Weights of a small image classifier: width 160.
Rows from block 9 of a small image classifier, named by matrix and row number. Rows with one number belong to one neuron. Each number is 128 + 32 x the weight over its row's rms, rounded and kept within 0 to 255. All counts start at 0. Numbers have three digits each.
After each neuron's rows are labels from the 100 images, of 14848, where the neuron reaches its highest value: "colour at peak" is the nearest of a few named colours to the mean colour under the peak. Only what is clearly more common there than usual is listed. The data: simulated fluorescence microscopy of cells. In brackets: how many of the 100.
# fc1: MLP up (model.blocks.9.mlp.fc1.weight, 640x160), inputs 80-159
# fc2: MLP down (model.blocks.9.mlp.fc2.weight, 160x640, transposed), outputs 80-159

fc1.440:114112186141166137100175199095143188182117127078204167132125117100126115128166148144097117112147107143103117107097097100105185160156147108140130163112166107147130144087134099113097101075117147091145081174147180104111061109123123106171074173
fc2.440:144128075055143175189150091158102154118114112075145092081091133124114096114115115131167045129077153085125116157103082184104145131155147125189124101168139173139123116152136184133180141153159116119165058102102071177142146119174175131079097080
colour at peak: blue (25)

fc1.497:109133097118164159143090108138115116112159138186125164128132087053191145130115094129170068213093117139156150140131159143159082148154173171112158085120128154117141123179131142141140076092152182142093114085134221107124138151154113160137167129
fc2.497:156138161159192144132104181102151133125150114099151123153114167092083107133124113142126077109106088094128092148091077143119146059117118108106088150199151162088124145126072133160108118138139083124069080100114119136073146094176165120096122157
colour at peak: blue (45)

fc1.179:104197139131067102069174134138105165137114092144139108152091097126129087130121183122130034125108116098067195140147129103063125131057110093168112122137093155139161193126136126197103172122122129093183099194142094155151082110156141135104107167
fc2.179:104120119153146139135127161135094139117133090094114168103170153149151101137117142185112107170156158098125073115109129117170116146201162137122138104210124092101090080162126085106099085168175146157089128099130161145154130112129133177172176145
colour at peak: blue (43)

fc1.222:114182105138126109131104136116103130136128115128125181149127137144171128154160139183125096132176125105140161143132213157078123103155100148182123150094085114112191134122083100000162087125152135131149073211150126173181106163108156156176204125
fc2.222:116108148124140149155130157160082116187116121133097156142158145056171103143137100125145122127165089198073164125148189151141138118132121134100129163159076160139097118165100128146101124086059141151167114094104074130089083097107145112071087079
colour at peak: blue (30)

fc1.257:174185106116091147116134115101131130130149164161120088140131106165102089088120081134104141114135131133094122110172158127047091121120152143183118133089146136186073056150166127138157148100161139124136057144078132095168168077152110190093141128
fc2.257:090143122138111120138115140079174098171150090128142097144179116090115102128161139206151145106115129135133151119109080148192212148110143144102189186178192152121128111115150078097162124123055119140122160133106152152083070072101162095161089119
colour at peak: cyan (27)

fc1.562:154143188092145056189134094083079205110120192183127099126171130087119100144102117157137112181111089130145139154151079124140131133133110075136146117124158142100136157078125125112094142127110111145091154145150042168150086125141090150128094125
fc2.562:094136075117136160135146166121138116124116083112151154104166132232068155148131111062157182087164186146166156114161107105159069133109110120172087107137146145139151164133154112101180145126111134096179103102127162109224108118141099052115146166
colour at peak: brown (37)

fc1.301:130110126120076180116140061158099153153093123139125129112102155137142158143049156163129129080135105095175095120130121148155142087147117146126227139118149111129110136111075085170145161120175108130152113077164075145121140127050147115127081126
fc2.301:178145093109109129108121105157136096136186090100143105186101104105072098137178111086113095120161152127078105138095165096074136101125213142151040137130159170106102179087121174146077149153124153148201147167104195105154068140151140145137146180
colour at peak: brown (30)

fc1.100:108188145083103076169160173097105092114124166134094126077150096111111126130175099153137141086211141109160080139145144168116033100092120195112139166119129139048168129117100090121141171093137127134136146154155114159131098120121120064144150133
fc2.100:122103128057147120095099093103112115105114147154111087154103148144099099114083094161149099072108137060151161120113109120102122107189123164101188157122104151179083117089174144136151136121142125125131115146171181058147122136128193201105137100
colour at peak: brown (45)

fc1.158:125150153103083139084054065126184107102139199128093135138111106153141131122108122154117130117119115130142137159128142117159098163098114161158087104166119153140178148143068137124125043173117127128128161150136129115145125089131115084184146161
fc2.158:126094109205108082126133138104109133112097098149102163138134113071135094193222114107142169150124136135123065142115138111106113162157119076153109113156081141088139096096158109158092163095133086054113118114104151159135164110105122092155143087
colour at peak: blue (67)

fc1.427:172125113103128155137120087063088150128162100137147145109124113152109155093130134140091106118162154095069140110159134129110168185156058055157156139127150128123101160123133095127175101140095149140191044134093065140110139154107118135070078153
fc2.427:094109170042137113136114095138155155221112196129132082137152161110125138105125151141077179136134133131153127107093181137155153165144142134145081137103125133168138093174131123124124155134117088124104161120078101112130141076143126140157124094
colour at peak: blue (43)

fc1.396:102115120104162131136050078128111126084091176131157195145133142099126126082093160110123117149198099115175107096079167172104082107088150157099129131141125130104187115096138161097148141147133154195118114151115091170136145160121099141152131151
fc2.396:136123133118128120135160106080180122152096121164138055144133068153173059156106083086155067085134125143066097136203109094101154151175076136127128134127143168138109158109111089185132113109125085109104124122132157109163117144124193097104207144
colour at peak: brown (30)

fc1.541:111103143140093101129156080120132082117093155179139099139163149085141128138145187088121098160153155115129172107133049087134126158194156100111108109095166131108172138057131119110115064126172064129151134172153132072141153120139201185094167118
fc2.541:106133115161149180148155079090125171104139141101158126159112107107107103156036087158124146156112116116199118156183125130126133096150079168144139161178160104199107090128150093084123150144101182121118148114141104154161051103108150089154108116
colour at peak: brown (63)

fc1.539:159049170165177161111160141103070153143135178105036104126156087111102125171106078054091148162181127118139098151159118140110078114102109175142170142109149115124127124136188191156139124158088088132158102139123135091173134098121151192136113156
fc2.539:144200143144080170126076100155165121174140118153185116132172100094157119102106159185120092093094126152183106119145131154142100156141141133142123146184084178134107098168138100118118174088156084182145145110104119140197104098077079110081143076
colour at peak: cyan (40)

fc1.418:125136163098151099185164148133109156150113089128133163071157123079133212112163164118099161135080142116134109147087145093147131152216147125127146158125106149064133156151127108153185086193177120094151133147102100038130138168102116107135129139
fc2.418:120170129125095172102154057111129077139116099184094055166153074183130110142134127111156105155153104178096132132103113182061140113105101103068092143090138165151081129101080147144061171137072132126132112193142140186135125101139126151125125139
colour at peak: brown (38)